{"image_size": 48, "horizontal_flip": false, "output_stride": 8, "norm_position": "pre", "activation": "relu", "one_sided": true, "batch_size": 512, "lr_schedule": "step", "adamw_weight_decay_other_params": 0}
Rows from block 4 of a small segmentation model, named by matrix and row number. Rows with one number belong to one neuron. Each number is 500 + 50 x the weight over its row's rms, rounded and kept within 0 to 999. All counts start at 0. Numbers have three digits each.
After each neuron's rows are labels from the 100 images, of 14848, where the neuron reaches its highest value: "colour at peak" is the nearest of a few named colours to the mean colour under the peak; "peak on" is the class under the peak. Only what is clearly more common there than usual is listed. The data: rendered made-up planets.
# fc1: MLP up (model.blocks.4.mlp.fc1.weight, 1536x384), inputs 256-383
# fc2: MLP down (model.blocks.4.mlp.fc2.weight, 384x1536, transposed), outputs 256-383

fc1.588:485585471435513524484538559448556442593536447493532532526581523493567558406545490490483532640427511459467496479569509532515452386481373463323500475619437573425569506511488544504495476551422496479492543452621572516439524485410530447541472468485503571428507557489398448460501447467480507468561547492462537373525528479488565507485523514519541469606550375450464441483571454480456463495448
fc2.588:545558614507511510490503455483502474479453496442557524524476507458399465503431535544509554464399451565524546477505506541457554524544541463507476568516489503520508445625563479475614510498536458541477501472500538480513507566559537505560508503500606444493437464514602465500465497415476452581465413529474497665535558480522458436487598468473387473483505599397667490444411492462536536510567
colour at peak: pink; grey
peak on: planet

fc1.380:515528527418476492540539437405435461536539461514466474506403553500565479537582568505368494570483554500546544500570506616565571508456515519578461422581590464484521500467539582410584473549524438494448537528405542468554456565576543571497526526448644484555488439498489508502504543476440593502532444510504464568539518559532544455593478506514524455566437589504436482488539508412574499455437
fc2.380:504448494491496487512469516531606498504440501561509511553645488496498419382429459421515510456438432557502507452534557506512535469444543457406527520555466473520466443606582475507474480551559525483568434459504433521409539454525480516527514558597535488584452456511547577464536511499455555434388524461551532565461494516441476512503547503528605545449542437643510418485518507513552544561482
colour at peak: grey
peak on: planet

fc1.323:501524516555494595535570542518553450529515390594521351473550537430508441440495581413405474552452462464619478544512499450472449427550434490461552518556499620554511520488474537529577582501433480457476535527476588428472455545464507453497446467451470483370532536520458430523510488498516551488470507548442502506443422535462484464541521439484542507569525560575409450530556536488545539578606
fc2.323:461480570456514496531495454488468479549527494516441551533493516501435415559561461460489537535581482530523504564405517451625506458524468522560492583476493398498546487349384553486492466502527493534524555515479543510508522458577401525492452501501566516554559423524564548504443518578473436496440465412444585479554595517565545468546554498474602418543431485473498559560504473441478483456450
colour at peak: brown
peak on: ring

fc1.11:531482603455547522591461503502522537537486465508489431579452486539537562522454518523494586539434433484488479495499393459543545517440529521528433535568548539538492477451506525586524534516396499541499503590547489505534506448522553464538489498515558499486453512397441573440537464505486479493489487520571527537506461471424453563476555500551429383546486294487479403496561526514536441526594
fc2.11:527576480524484564410575461558550556519598521524529450466476473445493425549472597467408541506575577537433582486506524468561620554414513497482525499544467480505428488478437513539376539521543577513542504465463448524461436493467450475509462429466458429482487494501503461416437501529574481537446575431489450405512496463462493496540453446361529528539478571574479491479465484462517489527497
colour at peak: brown
peak on: ring

fc1.36:546388500508470535500512482465551496483480523444487563495492595490528502546388480583463529502490485552500592533552460501539521470398558510539400417502443486454427535539481535506588592504524566479496548458473514576475478401503426550543484555499417484468496481473454621567538443544585413534456533552552420468415583501486513541502692564487596496514538519449493547428516444431528539481557
fc2.36:580469523519508581563526493469532507440499459537507468481522420569549509606526537516530507552403518456486537483533591492582501548547516510522523575565536455520609534505454445464476488603472506508517493595492645425543558550569410474473552507450544495583516523425495549561481463457501497520381500491421603552589436501473503394572501550451465563525400428573435491537501532550432429470444
colour at peak: white; grey
peak on: planet

fc1.308:544502429503521568513527537476531508372454526381537453505474529499482467607457458568519520449565568515551527530424537500491518633446504478594531473457499505530467533433474509532508505489493509470438415588537452461526442492491538533498492403447509481568481518483520563514510522493506567514519496475468553450463514582469505473436490477494524500415589529444552620437514606551495416493486
fc2.308:537475478490504450495529529475468537552547545542505499455555474509542532379425514503426502489516441512464492507599516553520519388625455420518472489595471584503463496633497470515476512503537535577460561440494530605427505543491471520506500468437592498439491505498374432547492508524508522460422563515434455453536540559502472538557549465484492579560446509541517461470522433493482512500481
colour at peak: grey
peak on: planet

fc1.760:524481465553528505575495531584567513486571543446570484604450493400448484468407525553586445529487445472458600562463548392556518527527535478379533565509504601495484500578533476477527465464462573504532520544486445457572463437476495583477529411563441478537528485481458480601507543482483497470462567451523523551471480416436558499526521562526586545509526420481546587517552471534475450507522
fc2.760:461575504468501434523562577387481490553445568570473484409486555597557543553521540525541630493589548450444445499461528492535538469490528574460474396450465446561682450405498542513613547533507524552504610494519512510448406526450486468500472417535499475476546381534515503502539462545587516551624528514441516558549585506611519493468495481570480547547449542472594494501507476431510541469496
colour at peak: grey; brown
peak on: planet

fc1.202:450475463519511554463552480551455535424580565379565493617472516504492545588555600514446564491505445500543497541477472493496414465601544461534514558572469576464602528511539591406490541564532486504502600513505545485503521541511504494449499460428502421489509536541436495548475552514526551517555557430434535531447452494487528472479375618481444477438555550522540565536477537458473477518519
fc2.202:476504546438511499547543409526495519495451517469490545448510471512514451474424506449503397508465557554470455490481580468487474570498463598467548478476562539553587534540480452552514530520514534497535387538474572474457481498469515529512547536570437598413427480569511442476599474518483423492505461534518573385587615484519447523471571447396567565533487483568460536447601447442503454455452
colour at peak: brown; grey
peak on: ring

fc1.272:455648441554548514467455539511459533475496584510484474515493475537545544478582535543477450301401494546501539537495611520469545502495563472621576524585479622511515468459477491472579491445514400593463524492470526450436556538458522472508530585530442475512520475459450536525448454433498536464514457469567498474444555547493489508584452542529467451472578476490589533416478493435488414499474
fc2.272:493524493478479501488499468462554494396455487559489563487500516474436440373777516415564438694534429450521519454497475528421522512448458488518600484486444465524460421484516548461552533590499482456529452566521481458476486510540557486509489446444491523536549504470561446522510502565510552528462540435492485505552452498451550538504497462473495473557472556543596523458484562494491529438450
colour at peak: grey; brown
peak on: planet

fc1.659:386513511448516507477525536502574523447525495322577512451560551528434550512481498467471538422623546521536463526456575490490541431514530535466535522529520532555621431555504548515430516462416533399430516488516485486487443485556560502525484458585516471432497453507580483469451589514512577599473493514425474485542436494529541502520443488490444420402581528555579539450474515480526456503488
fc2.659:579431493445485546476401523441428474546476528545493526534458569495510476559410477556512478455479455443602508477544474460560461409517526548481399537541474519469400546658558467495476560500543491483530504554489524482495553516531495519487460473457631499571486559509537568469559474501500521436461544358557456491500586569507429573491559555607562510654528567496409499500469489558432507526439
colour at peak: grey
peak on: planet

fc1.758:516516515450459482512519441488495413530555456464478531556518466602492544482518528478527491425601458513467535453520543369487480579533571542540536517529494578460472479549478496500577547462424404451424444524529395566564478396560519477519433517541556532555520455397568486596603532435506575535564503510599544594493515584417483474456493517351501523474373471525595495431448579494411476628485
fc2.758:539586510528481530474498542527549578541528530556527437474523545506465453413475499451466550485580476455526528485485498603516568559592552490436592507453464518543456544442463498542390459499506482485489502554523521494468526515579490520426492504470517467628518512413532525488529474626484465460521475527496513648492472538574530513529609451442383500475480481534539477519458531494519496491474
colour at peak: brown; grey
peak on: planet

fc1.710:497531470451485506532507456481508442491536497481503503538573446563495537461472470575481572388321526472570533544507384518549505452542500461576523483483496533501543525480507493486630545474457461524504461503563481549513487531502511532605494516446486500410546522468488554446456550365505498462581477525501525502525519645472563532571428436457540435588555445391498457481495467538557485495463
fc2.710:504485559443501455544501506444490510427515571525454490517438430448519537481393512478462507365502444513507503539543499477465506518512496536453504511513511555475487372398466529488477477517489511602454590506482411539488472572526540552485466444494444555545467407469525560628454467542580539521480531561526566507469427408512485491548525492562406547519499584445639486525556440475591524497546
colour at peak: pink; white
peak on: planet

fc1.584:555463498475487453471589560465528462511580499512487359569484495528442480427487570549451449472445497520503474456374563499507441464453528522536511505512477544380463459529470475552564548454580530474492413542479475618555580512462467487510473497485495540505591460547569626489497437462530438486549511493581516489506461476507609555523462564515512510506428493463515484405510491576530500494414
fc2.584:537509532425527497501477491463489532501570475501475436537521500454516521476520418478484493432521544489447558497478503473470516493490410531541480515449510537531579521460489478441511424462528540522556508348508499518551442518563487395507430478509548475494441466452517516571496603571535539493485531547405452597514533539409537395492510488556498608520582475541444502566498520493590482467527
colour at peak: grey
peak on: planet

fc1.684:444575509544578472502448484501512479482417564538531566577502582605560518568551530503415480440549463488410500494576510565375513526495501519409514548562494565508527599472429515472516476559485481514512501567501427453436468576460548423540508404549508593610563411481433525449498439473406451508472554534509413487540440511436467582551399515493455457482497475546510411483537501453525434387599
fc2.684:487513501472538491481560510508460498514547565561475465474508497393525499410457493465607529409556529492500554465383382485513518446571542506491483491476491510465419498456482492480502580430510621521463553463544569525528499499466439469443511441492533511392491546550494444512479484537475489540486495521454605478452511465506546459524561475516463513480499536517497531471438552434511538500517
colour at peak: brown
peak on: ring

fc1.651:458497480419472481452460476513556461474611527570540453457514437472514469450424447545489615457517555503532516550570544505606541484492440533478610479481523431586490510508444442488475462491600515458559477469575441496419548519512535452603520458572513516493490466494603446540530436550555563571551479493486494417480496558522491522489533432474529491468540477333552471464518491534566446454485
fc2.651:516550639536461575480449514492544471483406435407493577481516526450422483563537462474439473423500486465475456527607489536499527471511502518477503483478511474475515409503400489542437485535538496517464567445453554443519473425466434533519491538545477545576544427449462533475560522530487486450518485427510562662504537510512436448482463478510567430523533519554473493561383540503441490541501
colour at peak: brown
peak on: planet

fc1.112:439412431470532518533469482453496512458424471412516517562483576457458548468403557599522523471612438603463500527465551584525565559546542569460478441547537544575518492473447458403483510500541579472495472489502564475510487519449561537510560484590621428503526543559492458489507411548454441480601487497365448416560534507529523445469472473528406577536552499515459494534469484461476506568536
fc2.112:505517515591452543431547507480502505521583488455473513502498497421515475448514476537508512484495520419588552405557503535491487507520482435461524514487417488431568504479410476543459577509517442521509544463427471545477549526602473504535548549488479624451522501473592603462477530596541465494484497527500525568530530479484514580506518564480430484473444537464487502554434441448467470380547
colour at peak: grey
peak on: planet

fc1.168:516483466532441515449552468423434625552507557474527457506496522470503583384502487394465502499475568471586447483521408493474513471421454555418519459573483528506528461626501513454525478522404514460482460573538501553506511537489521489519578393486557534530612529498492507429528444533501596497453550496514544544468492441526548584434535483541481587502524507547427436507524457549479439486505
fc2.168:493529614405551485469485520481453452550486513501489536443501484527461483560577498435574457444450514474482512526494507552551522589579516445607526485442433482525378519633616480526464569474486531539512545493539508432459532531503554463527488432585556536575498484527559624589482541477470558584324474443468425484466481470491427467529414527542552499525528445519564424505539510488603478479484
colour at peak: grey
peak on: planet

fc1.698:586517468482524438469523557539525516541471474466580483390495535521447612447527538556483621471511505635569438516524425463601421496530601527534408453505421592529612495502531552482500525522523524482551488518421469468471552509446462416427494530593550626493476427522536485575538509608507436425600502582477521482560511498506469473531493514542538467542545577545330470550431489462544466504443
fc2.698:461443550454476506479565475588496448438485463445482583509487550441453493567563474519463470608435510412444577533470570561501462429489445505372494572477479482474458494607386495537600566499556543535492547495499481504416505493499470416569536513368622428552494483511478534494523407426421541478542519539487441535472334494523510540502492512487488505489450518336553457554508500432521552462524
colour at peak: grey
peak on: planet

fc1.682:533568487523593495491452528633486490567564533576483588482524496436484515466542522498516472527411556584530464541466502539455430458433524480521509564479452580535550494436559419541551590526452453490440547501514507477538447547521555458468410412506544489510437436412513513569420477443501477563495426556572474505573469601461506437596570525628370433507483504460367493477516460455499474499429
fc2.682:528477532454478538531547531499452466469396481414531389522493502505526550519592510474457583618467501439498492541527512551557468531395564527436474518501458442517545473583522527466765533470502524516580514511503521426420508510460529440532535458540459515423495510494506510513499551437464532518474498552506542730543753520499467443477500475345520536472551464451615553461496534494495459494505
colour at peak: grey
peak on: planet

fc1.296:484494445467465503396551489485513534538533545479555488431492521470508382422491426430598551495507550534619643564508438550525486443424468513445554487491446420474549469488399509479526555574568461500551510508509598497398453513514518449546526473504446573578445486487520496481477530566495484506442489469506505488563561439553504508494428575573565511488531492502508518494451589516528549475525
fc2.296:462506437477469455520450534456481427469529502577580616490543473574552507454477529440411447437434569386489453530458554553475482488550520580568437506453492569580376536497535510550495453510462509415568468523542512524488512551491434521576483556555554426480453542469497570621539471570558521473513585527486516409489408486529536457478562454549434361500543478457476530478526452459509484449457
colour at peak: brown
peak on: ring

fc1.124:505363521469358494487510550496476522518455525480516460378485504432536513561455462455499484475454458542380457472465492564560485479431512499435422455420524538452314446368488559471593566609492461463544416474538430546509414491525474409487533524409557496541402474477533564589474406529468465503480521452416531436521534572471528469572517534477518466532523565470484556468494476549540473515494
fc2.124:572583549427655535522495499550493474504483535556511524621503456526415427515442502554570515482498517448527542551495528442471508499517443438484620538532482450532624505480525435554515447464519561497432580501448579487532542529491476476475502436602505522395494514480503438364550556443541481480414447523444458620559556394500530474493453495531516538519508479475457400521512424422475475488481
colour at peak: white
peak on: planet